{"model": "CTC audio transcriber", "dataset": "single English nouns, adjectives and verbs, spoken by a formant synthesiser in many voices", "train_examples": 78125, "time_shift_ms": 100, "n_mels": 80, "hop_length": 160, "input": "log_mel", "spec_augment": true, "win_length": 512, "tokenizer": "word", "vocab_size": 118, "arch": "transformer", "norm": "layernorm", "norm_position": "pre", "activation": "silu", "mlp_ratio": 4, "head_dim": 64, "fused_qkv": true, "bias": "all", "qk_norm": false, "parallel_block": false, "inner_norm": false, "drop_path": 0.1, "subsampling": 4, "layers": 12, "width": 256, "positions": "learned", "init": "torch_default", "residual_init": "zero_last", "optimizer": "cautious_adamw", "lr": 0.0019, "beta1": 0.9, "beta2": 0.98, "eps": 1e-06, "magnitude_pruning": 0.5, "steps": 20700, "batch_size": 64, "epochs": 17.0, "lr_schedule": "step", "warmup_steps": 620, "weight_decay": 0.03}
Rows from block 3 of a small CTC audio transcriber, named by matrix and row number. Rows with one number belong to one neuron. Each number is 128 + 24 x the weight over its row's rms, rounded and kept within 0 to 255. All counts start at 0. Numbers have three digits each.
After each neuron's rows are labels from the 100 clips, of 14976, where the neuron reaches its highest value: "top examples" is what is common among them; "lies over" is the class under the peak. Only what is clearly more common there than usual is listed. The data: single English nouns, adjectives and verbs, spoken by a formant synthesiser in many voices.
# fc1: MLP up (model.blocks.3.mlp.fc1.weight, 1024x256), inputs 172-255
# fc2: MLP down (model.blocks.3.mlp.fc2.weight, 256x1024, transposed), outputs 172-255

fc1.49:069128128128128128155186128085128159128118128128184128128065128119128128193071100128092128094128128164128128128138128133111144128128128105128117150128158111128128128128139083128128131128128128128121118128138128128168152169128128106128145115095125128137
fc2.49:128128128120157128128128096155128128178137128031128128154132139116128128150169128142128089149128106195177095128128188128150128067128100160128147128128110139087167128128128128124128141128128152113128128090099128128128128137083127162161149128155171152128
top examples: /ʃ/; /ə/; /eɪ/; word: station
lies over: silence

fc1.611:136223162107124154128128188099128128128118128128093061128107128141100138126128129128128128181128100128104128128128128155128073128128128128102110102108128124144142069128128140128128148092112107166109128116149116128128128128138103104153128121171099158156
fc2.611:115094150087082097128063089128128145128161161128114128137181187128092128128130180175128108133128151143163128128128086128128130136122134144161128128120128114128156184171166160082115128128128134135164140159128128151137128152102162128128128158080128087083
top examples: quiet level; /ɔ/; /ɹ/; thin (high-pass)
lies over: /ɔ/

fc1.545:128128176128114128216128173128141128128148153128128072128130128128128128128182137128128119099128108128128128128128169157114128145111128128098129128165166098128128128095128136128128182128128093148128128128167065128120128138144096128147128105151117128149
fc2.545:054128128128084148174128128148128070062138128128128128128112114128128116079113128128128128128128128128128128128128128128128182096128128128128114128156166132128128128128128128128152128082128103128124130128128128128104128064128105068153128128092115081128
top examples: /ɑ/; /k/; /ʃ/
lies over: /ɑ/

fc1.493:094128152128128200174128162128142166109118164090150091128128122128128080128158128115106128128128143173128128128221151136128128128151095150128072128128128128128128128109128128128128128105080128166128153128128128128106128128128128099137128128128107181161
fc2.493:128128128130128128128104142092128128128120128128128185138128128128128119134128116150126073128128128105128128099086094154128128128098102128128116109148121120128128140161099162143129097071105163128128083171128173132128183135128156128128134128128128128128
top examples: /ɔ/; /ɑ/; thin (high-pass); /w/
lies over: /ɔ/

fc1.619:138177095128103171119128163128128151128128128128111113140112211128128128163139090128128128152128128100128128128128135134120128128128116155128128128128128128128078128128085078144128093073144144128136095128122128062151128069128132128144069180128118152128
fc2.619:099128111135145117155128128128128132128128083128149088069116128128104101115128128167127128128103128168128119190164172159128196128184129128128144171128128128128128085089128128122154139105128088099112174128128113128128128173112128076200139128087119128176
top examples: /l/; /ɝ/; /ɛ/
lies over: silence

fc1.696:140128128087102141128200156097128190137092128122173128128131128097128040139128100128100097128128107169088139135128128128108086125128128108128093128118162107128128060112128115128128121141140128128128128090128128128128144167128128128128128128149096139128
fc2.696:128136094128100128092093128143128102106167156194082128086151128133166164128081146164128128128133155079128075128128128128128128148112128128128128128070128128184121180128190128128128128109151096150184128156128139090132143128104140128128089128128128128092
top examples: /ʃ/; /ɝ/; /tʃ/; /u/
lies over: silence

fc1.639:128152114189100128184092128166128128128128128111128128128128110142128147128115128128138167097128128131096128106131128155083180109128100128112128128128145128128128141120133096128156128094107128120077099148128095128128110131128128126150138099119120111128
fc2.639:126128128128128138102092102128128076129137128152128128097155097128167128108128143149171128128128118099146128100128128128128128128176128048128128202162128173105076128155128131128128163128179115104128128128128137128128130099128130128128128128135128081147
top examples: /i/; /k/; word: key; word: shiny
lies over: /i/

fc1.632:128154128128128128190128128128128231124128128128128079068128128128128128128118128118128128137193128128128132128202103159128143167165128128124112128106160082128091077128128128128128160078138086128076128112151096128128115150161080128128128067128064137174
fc2.632:128102168128107163128082121085128128132128137128128128128128172096118062128123134199128101128128128135150128154128105128171128128128126141146128145150127189128128162128128152097121081128101128151128155143128150128128134128092165070128114173073128128092
top examples: /f/; /ɹ/; /ɝ/; /ɔ/
lies over: /f/

fc1.593:128138184081136128128115129128128166145128128128128107128145166128090081092123128128149082178128080143128160128128196128128128128128128142101123096098088128134195103128128128128047104176161091128128128058128128128093128128128122128172128121197118128128
fc2.593:181128163096074128128092073117128175128128124184128128149167195128128128128128133128128128128138163160128149094128065128128156128128128128139162192121128138165170173153143097130174128128128140128128128128128101128094119128117179128148098133073128128143
top examples: /ɔ/; /s/; quiet level; word: saw
lies over: /ɔ/

fc1.296:128112128046171128075151128089127184161128107090165128155161128128174128173113128128128128128086143128128157160128128123128106130128128128143136128128104125128151148128152124128128076128167128128179128128092174128142129148128128128128128128093128128130
fc2.296:128152085128170128128171143080128128128109132191204119128116128128092112128166128115074128128128077128128176174098128154080104128128071128161123107094165158128085108151158111157095102128148146128100128128147128072128128128128128102128128158126110131128
top examples: /ɝ/; /s/
lies over: silence

fc1.612:105144125131136113169128128128171128109128128128128128113133095159128126104146128128128128105128128142128128166169158128128128150030128128109128128128154108128167128082128128103128163128094101157089162128128094184098088128128128099128128086113128128139
fc2.612:128128126128087122128128087161157106128128122149093128128132121110128113128128128113128131153128111128119128133130097148128169128128155172144128128171153143128091128128128128102128128128178111153149128135128128114128128128128161076128123160058099095140
top examples: /s/; /ɔ/; /f/; /ə/
lies over: /ɔ/

fc1.231:128130160087102148125183128096128128081143144128128128124128128108128042128155116152128088151128128128105143128135111128128085128111157142103064128128128128154139036128128128128128129139128138159121128092128137128108159128153102116105128144159110157102
fc2.231:128128128162088071128088089128128091140148128192128128090128128172128226128128128141122128128128134107126094089134079128130128139110128100150190128087128128181128185128167128128159145080128128143128128146128128128126128128096160128148100147098128091130
top examples: /tʃ/; /i/; /b/; word: beach
lies over: silence

fc1.397:128128128190116154176128128199128097128128128128128128120128128163128128128179128128090128083127152128158128128192128157078128128128128128115138128194136115128128093128128163128128173128081112104059128128128067128089128128123128128128128128146128128128
fc2.397:066147149204084128127105106185158057128127128128113065128069090137146165128098128126128167143128128075128128123128172147099175106128160150079128128151128133128128128126082128145128135081128090128128128128128103145111146076181128087160134128128094128115
top examples: /aɪ/; /tʃ/; word: shiny; word: child
lies over: /tʃ/

fc1.197:128128128128128160128128189096097128078101128128128081128116130115128128128128066143093128128128128094128151116141111164094128128128128147128085128110164128128128083150128128121128123128128128144128108128128104120133166128128128128107128171128128138105
fc2.197:095128128128117076128097075179128128110194161128079148128143128187109193128149173128154128128158128128128086074128128128152178128103135062116143128094128128128141158128159141122101128136128078130116107161143080128109128122138115155116140128128128128123
top examples: /f/; /ɪ/; /ʃ/; word: fish
lies over: silence

fc1.344:128128160077136128120204138101153128108133128128167128131128128109128030126148121140128101128128079179128128166145128128117091128128128135128067095133128144128128058095128128079111136164130128150128128128128128155110128128145104128105138139128105157128
fc2.344:128129128154102128128060128144128102128128141201116128106128160153128216128128128126128128128128133084103128074128071128128150149117128128147180128094128153157129185128128117146157128088128128145184128160128128128108128119095173111139098128075139128105
top examples: /tʃ/; /ʃ/; /u/; word: shoe
lies over: silence

fc1.420:163128128102128128095128159128128087186128128150128128128128128128128140128128151105162148128128081102128128165079128165128091160087128128160162134128128167107128128093145158202128128128128128146128128113074128128128066128082128171128096153128128165157
fc2.420:104128145128085136172128128128117165075128107128128186128123113128128087135128128176128128096137102128063140152128128128163146190072128089128094128148128104128118128104128128064128128147128071170128130146128119128128168128128128128074128128103098103148
top examples: /ɹ/; thin (high-pass)
lies over: silence

fc1.620:179128128128114108087138159128128122128136100128145099128128128100143136128128128100181178128128093128128109128099142178128060128128122128128128128092128173136128128128128101196128128128128128128128128128104139128128128116093128128128054150128128173128
fc2.620:041148128163125128181128128128128167096128128128137132128128076149135126158128128128128128122128128137095128171128177128196179150124126109115107128203159106128128128112128103104160152128090080128069162139128073128128128128128128128138142115083099128161
top examples: /ɹ/; /ɝ/; muffled (low-pass)
lies over: silence

fc1.409:091128179128128185156128186128128128128097128097128085128128128128070128152206115078074093128128128128146146128154196128128128085075128214111090079166164128056128128128097128122127128176128196165089182128128128128128128128146128128128128128142121128128
fc2.409:128121101128128128128128128128128128128128128101178128177092128081128128154128072128128128128128128128128128098128091110128128128128123128092128128166084128090128157151128128152128128128128180104128116128151128128128128128128128128128128128128128068128
top examples: /ɑ/; quiet level; voice: child-like voice; /k/
lies over: /ɑ/

fc1.683:128128182095115128129190134106148128111128128128154128129128105125128037128128104144128094128128103181113138167146128128128087128128159128115051107135131147128128061103128128128112131150128128155128128090128128128102135128128111119106139137132128128110
fc2.683:151129128152102081128083128147092128128128128203128128128128166169128213128128128143121128128127140128110128088100075128128128128106128109128182157080128149167128179128169128144152119090161102136184104156135128116124139128092165128134107170082128128101
top examples: /ʃ/; /tʃ/; /u/; word: shoe
lies over: silence

fc1.491:128168128179128128163128153128128128133128128157128090092134128158140159128097097066107128114128128096128128128134128174128128109157128128128128128164167128128128128159096128144142128080128128119107128144128083093128128128128128128156123094184128128128
fc2.491:128079128128128185128128057128128128128128128128144128149138131107128128128128128128159128128128128128107128069128073128139128128128128128128128128186124128134128128123116128128128145126128176128140128160128128128128128128118128128128128128128128128128
top examples: /i/
lies over: /i/

fc1.757:127128128202128128156098116183128128143128114166124120090156128128128181084111128061128142128144101075128128128128163128128171128128128128128154161128139128128128128153128152178128178118128084100128128120128079123128091128122140128112128128133128128128
fc2.757:128128176176128176128133140128085128128128128169196128128156135128117151120146128128152169144128128099119128128128128172154172128150106071160128128167155205128066128128052128128128128128128128141128101128185132118128112128096128093070128117103128128128
top examples: /i/; /tʃ/; /ɝ/; word: teacher
lies over: /i/

fc1.560:128128080184104109146128128229160090128128105128136128117128091128128128128127128128144159080141128128128128128152127128068165128128128112128128144128128128127128144110128128128128185128128101088085128117127088162128087160124128156128128104128128128161
fc2.560:076128128188092164153124128162136076093128128128128128107128078128161128126128103152140128128128122128128129140156128128128173154174162070106128185128174169133077128114093117128128137128128086128104128128149105128128128088153128090128128128051112107165
top examples: /aɪ/; /ʃ/; word: child; word: shiny
lies over: /ʃ/; /tʃ/

fc1.305:128128149103128128118188128103128128090128128128149128119110128128128065128157118142128056158128128193128128128161128136115112128100141128124058081128128128128128045128122134084128128138128102172133128128155128128105154155148107128106128131128110128128
fc2.305:128144128128108097099060128128128081121128150191128135128128128169148241128128128128128134105110140093113116076108106128128128128110128101146179128092123154157128167128166128139128128093140098128165098159128128128128114128102153128128105128089128071102
top examples: /tʃ/; /i/; /b/; word: beach
lies over: silence

fc1.506:128128071119128112151191128114140128145094103066150076128109163128128098128128128195128120184128128128128114128128136148110128128128128127128140118095128092128144128088153128128141094078151107128130142097081128141128128128128093128221128128128128161146
fc2.506:120101155128128093128128128149168128128128124128132128128208164106061109128149176152128128128128128151159128184128128165128146135069128093181128116128170128092136124129128146128128128147128128161144111128128128128104120099072158127076128128128128168128
top examples: /ɝ/; /f/; /tʃ/
lies over: silence

fc1.435:177128187082138128128128121128128128118128128143148103150128151128096080088128128095140074177128097128128178163148142125128128128082128128123093081128120128128174103072152128112052128175128095152152128128137128128079116106128098134125128154144128128128
fc2.435:178137128112102084092084082128117128128142128180128155128164145156153214128100144127159128113134142112098128101092066128128157173108128094144196128113128128155152166128162128128128115119192128141154128151128128128101112128113175128132097134068128078123
top examples: /ɔ/; /s/; quiet level; voice: child-like voice
lies over: /ɔ/

fc1.659:128150156128081128128128181099128128128117128128128096128083128128128088128128076164093128141182128128111132128194145185102128151128095130128128128188128110128128051128076110099157128128128128161128128128128093128128128139174128128170125128154128181128
fc2.659:137128105128128128054128128128068077128222127198063128128128128128128128128128128128128128138128156077128128077128117093128128120128128128128128128128088098173128169128128128072123128128128128128128099128128150128128128128128128141141128183128128128128
top examples: /tʃ/; /i/; /b/; word: beach
lies over: silence

fc1.631:059128128128128128168128128128128127128075128128197106128128128128128128132128084065094128124128090128128184182180170128128188128128128149128120128128128128094128128157128128128128138188128128128063189143128128128128128128128128128128128091128128173128
fc2.631:211135128128134128128128128128128128128128128081165109128128139110128128103128085103128130128128128128128191128128128128128128128128128128128128128128128128141181128128128128128127128128185128007128104128128128189133128128136128141128128128128128146128
top examples: /aɪ/; /ɝ/; /ɑ/; /f/
lies over: /aɪ/

fc1.530:096142163111128128122177128117128164081128128167128090128078147128109077128174096119128128128167109128128141142174128128121091177128128119128056128122128128128128058097128131099105151150128128162103146079128128128108128158128079127128087128128128173128
fc2.530:146128143116085128128062119120128128143128128128128169119180128151128128128109171192128128102129156142128128095122088162128153128103128101132156170094128128146128184128141134128134132128128128128157127158128128139128128134102167099138084128072131081128
top examples: /tʃ/; /i/; /b/; word: beach
lies over: silence

fc1.478:071128167126128129162128136099128120128131128128146109128128128128112142128136117121110128112106128201113128128154128132110128098061138163128133128142135128128128128128138128128171128128105160162100163119153128128128108128133128128128128092128128128138
fc2.478:134130128080128128065128098128145128128156128128075128128128128128128128115076145215163082128105128128128128128100128128139128128128128128123128128128069128128128180128128128137128076128128096128177128128128167128128128128128128128102128128128128128128
top examples: /ɹ/; /f/
lies over: /ɹ/

fc1.322:153177128128128128128079182128146128128057165128128093128128194049128128128178112053074128128128128128128138128102128128137128095128104187128128100128128128128128138128072128180135128128128128128128128154095167128128128062128139111150081179151128128128
fc2.322:118097128202128128168128072128128150128128128128184128115114165128128128128073128128128128152128128128186128128174128116128128128128102128128155128230128128128128128128128128128128177128128128128128128128128095128128128116128128128128128150070128107128
top examples: /ɹ/; muffled (low-pass); /ɝ/; /ɑ/
lies over: silence

fc1.387:128100128139072119128093151128128128128128128128135128155066128128141128134159091128144162085159128128128119120107116121128128099128128118128088150219128082131109128133104082084150160128128147128111128120156103089137149128163128128158112128128128107128
fc2.387:110138107128145128203173146139128132128128128128128119092152128128114128169128119093107064128133128095111147148128176128069128117128065148085128089175158079167119074128128128128135128097106128111128128128128128089115128087149106114128128128128121137128
top examples: quiet level; /i/; /k/; word: key
lies over: /i/

fc1.343:150133128082145128128155128084128201169086087055177143144176173082137128157128128128128128128088128159128164133128148165128099128138092128128155128128128136128137110115128106150131079118169128128145128128071160082111128128128128128137132110128124128149
fc2.343:128128131128164128128196082144128128128128113172128128128126128104128128090079128156128128128128075097152128128104128128128128169128128128163147128129128188133062100128128128128100074162128128128102128134128112107134116091128128075128128143128128128128
top examples: /ɝ/
lies over: silence

fc1.199:128133128128131120128128160115128128139164128128128048128115086190105128047128128128107145138131094128128136156176128150128146143128128128132130107107128142128147110116128128090128197128123101128128166108156089125128128128123122128128128128134129152203
fc2.199:128095169092095128128092128128128128136128144160141173171183179128092128128159139128128128128102126153152128134128128128158123128105145153156128128113128128128160169147128155105128053150128172166128144131128169167118128128082169124128100163098134128078
top examples: /f/; /ɔ/; /m/; /ɑ/
lies over: /f/

fc1.636:128133128128128128170139150108128154074109128128145086130128083101128066128173081135100128152128084128128128128167128128128113129128128144091051128133167128099128085128128128128128115114128145175128128128171128128128128105166095128099101127180065172128
fc2.636:128126128128128128118061128128089082128196158128078128128144128193128227128128162174176173148128135092128128128100128141171128128128128065128153128082120132156094147128128119113114168128128128100160098153171076101160164128128121128124143128128154128109
top examples: /tʃ/; /i/; /ɪ/; /ʃ/
lies over: silence

fc1.347:143149128128114128128128166128128128128128128128103019085128092148101128096169128128105128128173076113128128160128128128151110128184128128098128128128151111128112100128097128128128161128128128116103128073178101125185128128128082128164128109189128187169
fc2.347:086055141128098128128128128110136128150128130128097128167155179103092103128128128160146104128128128151163128110128128128155128128106128142138089108118128116128141190163168155081128110128081165147128170138128152177113146139088153128094112142108137114128
top examples: /ɔ/; quiet level; /ɹ/; thin (high-pass)
lies over: /ɔ/

fc1.375:128134145128146146194128164137078128128154128128155109128128128145128165128128081079128128128128136128075156100133128145112128128128128162128089155142150128128128128128129128143128175119128128181128128128128072116128128152128128128079128109128128128128
fc2.375:128128153128128128083128094128128128092128128168089166128096128102128066128128128128143128128126113128128062128128087116191115140128128100150128122128089164103085128129095128128128128128100128128156137136128128128128128126075151128128110143102171122128
top examples: /eɪ/; /æ/
lies over: silence

fc1.580:130166128128128128128181128128128128100128105128136066128128128128159099128128128203128128179128128128128128147175142128128128128182128128128128152128128128156124128102128128128128104097128068144128176071128128151151157128146070128128128128219128177143
fc2.580:128128128090173052128128091128128128128156123128091128128128128156087185146149128143128121088128144128128113128076128146167093138069100128110140084128128128128128128152117172144128147128126155128098128128128128127128128128128128128099143128128128148128
top examples: /f/; /ɝ/; /ʃ/; /ɑ/
lies over: silence

fc1.596:152162199100145139122128124145128128128127128135128084177128149128094128080128128058128128187128069136128184128156128128128143145128128128103079128128115087121128128128173128128055128187131128128128166128128128128128128128139126144131123128120128128128
fc2.596:128128138104128128101069128128138128121128163184128105167186128128112169128128146128128125128106128147128128128128128103128128128128128144128128109080070104177148168119183128128157128128128128128128137128128128136069120128128128128137093128128087147128
top examples: /ɔ/; /s/; thin (high-pass); /f/
lies over: /ɔ/

fc1.333:115128128093128128128207128128128219128088100079195115126161114112128051156148113128105128128128128167128175128128116128128110120128128147120100128128128087125128078109128111128128090128128128102128128096106128128094143178144105128134128128138094128128
fc2.333:090128096128098128111128177157137050094167160165040128128132079179135191128094174128126128128133128063125058128097128112128084128087164143119147128080107138149128128143128133128117137104128082128177116128128128128128128088128126128128083128128128128128
top examples: /ɝ/; /ʃ/; /tʃ/; /u/
lies over: silence

fc1.146:128180215128150175128128170128122128130103180098128128175128128142042067128188128037080128128101128128128149171128128128128106090128128167108105128169128118092128076128128182128128128179087128123092128128128128128062128128120128128118143102138128128128
fc2.146:144128104132147128200182128128090167128110128128181163128128128128093128151128128128128051128102128128116128097123128116074103128128092157128128119177128104142112119156115128128128096082112128128139128129154128128128128128128128128147147128128128128090
top examples: /ɑ/; quiet level; thin (high-pass)
lies over: /ɑ/

fc1.128:128149180128158148133072137136152106128128173072077100128150128163079128128203128085090058128128145128175128128128186128128116095105128180107128080138128128128148128128112128148111128128087152118097142128128135128104080081128128128128128104146143156128
fc2.128:128128128128128128128135128114108151128151128128139177128180128128078085111096128161181128128128171138128197106077066126128128128128128086128098112126136128128104111163103186150128106128128128128190128128145168115128189128128128123110152166097128128107
top examples: /ɑ/; quiet level; voice: child-like voice; /k/
lies over: /ɑ/

fc1.371:051158128128096202128128128128128177128128128128128128087128152128128128128128128146128128128130128128064128128128128152115091144128128128122128128131128141156069073128128075128128128083128170128090128128163080058128191118169138093128100128128128128128
fc2.371:121128128128106094100128128128128068128128128195121091135089128128128107128116128128072128128128128128128120128128093149128128128117128110128128156128128148152128128128194128128143166176109128128128128086128128128128062128128159128148128110128109128128
top examples: /i/; quiet level; /tʃ/; /b/
lies over: silence

fc1.602:162128128107143094083137165128128098166128078128123128128128128099128128128128128112128156128128086072128128128078145168123069128128115128152154128128129163107156125128128138201116127128128128128128128128069128128128070121092145128128094156128128150128
fc2.602:090161152152088146176128128119121180078128128128128172128128105144128088139128128128128128128147096128072131168128132128173155175087128081114092128169128108150128128104120112128104144149100064161089155128147128128128128128133128128070128128096109128174
top examples: /ɹ/; /ɝ/; muffled (low-pass)
lies over: silence

fc1.129:128128199105068128128128128128128155128174128160128108100128128128128036128146128158128128159171128128128115179128133128128128158164163128128072128128128128128128078128128128079128128150128104128128128063138128122132128128146082128178094128128128160128
fc2.129:128128123128094128128069114106128128141128128128109128128179152128128128128124128159128128113083132119128128128128128128128128128128099128128163152062128128170128198128187119154166128120128129128128143128114128128135128128103128128181070128085128128128
top examples: /ʃ/; /u/; word: shoe; /tʃ/
lies over: silence

fc1.362:128102128128128100169096119191170076137132128083128128176128128120128128184128136101119102128128128154128121128128128128067128128128106136118142107128128115128176178098181128171128149128128128140128128125096128128128132128128128128128128128128128128128
fc2.362:128147128128128103158172099133117179128112089128128157128121128128148115128083128123128085128128090128104128170128128128128162128157108128128128128136128128116159128053167147096128128128128076128173128045128128128094128173128128131107159124128128128128
top examples: /ɝ/; quiet level; /s/; /f/
lies over: /ɝ/; /ɹ/

fc1.260:128128140089160140150197128081135171112119120102156128129128128104128049130128121139128081149128106128116140172166128130128091128128153136119087093128128136128128075098128156109106118128128128128139128085128151181116128128130112124091150145128075152121
fc2.260:134139128148119128096068128128128109128160151177128128086128128164132206100118152152128148128146140095127128091089076128128128142112128093161174172073128154137128128164128128134144080096128128138174095168128128108128167139128128096128111154077128089105
top examples: /ʃ/; /ɝ/; /f/; /ɑ/
lies over: silence

fc1.477:172165128128104091128128089128194128164090128115167128128105128128128128201128128099128164102128128128128128128096080154111128128128128128128156128128128128128128128128151044188173130079128128128128128128070154128111118128105128152128078128106128128140
fc2.477:128128111128162128128128128120128128128128128128128071128127146128128128128128128128128165111135128128128128128128128128128128128128128193153128128105155107128172133128128120128019128128252128076128128128128128128128128128112128128166128128150137143128
top examples: /s/; quiet level; /eɪ/; /w/
lies over: /s/

fc1.123:097128202095144128128110128128184145109128139128128141189112128128076059128162128128139128128093128228128128128102128128128097128086128128128087081146128128084128150128119128099128128195128176155111194128128128170102128128128128128120126128109117161128
fc2.123:157128128128128128117182128128128159128104128150151128124128168128156128176111091083128077128111159094060128110128128128084070159128112128128160103110082128180144128128128128128128067128128128171185120128106163101071128128099128156128092153128128087128
top examples: /ɹ/; /n/; /eɪ/; thin (high-pass)
lies over: /ɹ/

fc1.553:073085062104128128177223111128158180128126085162128128128128114116128119155128110170128128128128128153128128128128096128128128159163128146128081128113128128125128128128140070128179128128111128159099113128128111128128128128128128128128128128128094117157
fc2.553:128128128069158082128128128105085128128128180128118128213128128128128128128129128118118086171089078118097128100057131137167109128128177090112128090092128161146128128128148172144086128182128145128169162128128128128128128128128128128128110128114128128128
top examples: /ʃ/; /tʃ/; /u/; word: shoe
lies over: silence

fc1.230:128128128144150203168124177128128128128112128101128051113128128128128128128183128150060128128128100128157082128191188128128128099128104157118128128128148128070128134128096128128128128086090128138087158128128128150128094128128121128181128128139128187128
fc2.230:118128128128186083087128128128143115092128114116089164177171128128128128124128128128128059128128128124128179125077128128143107128097128092099128084128128128128136128129122203176128110163088128128167146120128128128122128128128128128077128138128128128105
top examples: /ɑ/; /k/; thin (high-pass); /ɝ/
lies over: /ɑ/

fc1.426:128128128128128166180189128128128160128135117128107075076128128128128128128106128132104128128152114161095128099212134157128150128140128130128128147128186121153128129120128091090155159058128096128106128118128128128128105128154114089128148102128101116128
fc2.426:092128128128128128103059128128128096128184154159128164128128128128101063128163137192168098175128087120128128129128159154128137128128183100134088128131128128128128136128128164128128128134128152128128128128170128174128144128107128128077135128128128139091
top examples: /f/; /ɔ/; /aʊ/
lies over: /f/

fc1.494:132156159124128142128108153081128128128096153116128122128128190029128128128167086103118128169128105128128128152117163128105080128121128194110128128163110151113128128152096128180128072110143128128128128143128128109128128074110145145128097154135123173128
fc2.494:080133098167141122128177128151128110128096111139101106106122090169117128125062128128140128134128128128128146161128179128161198152128128083128138162128128128127128128120128128144111128121130048128128160093128073128128128120131128128103145128065138128190
top examples: /ɝ/; muffled (low-pass)
lies over: silence

fc1.38:128128164128117128128075189085128128128060128101128082128128201128128128164227128062066128128128128124128128110128128146128128128111128177128128128129128128128128128128061128172128128087138128168128119128128128128128128053120137128166084128181128128128
fc2.38:128070055174128128128128128128128128128128128117128128147040160128110128128111128128128128128128128116180128081128128064128214128128111107115128128240155088128128150128128128128128181128128099078128128128128107128128128128128128128128128128128150090128
top examples: quiet level; /ɹ/; muffled (low-pass); /ɑ/
lies over: silence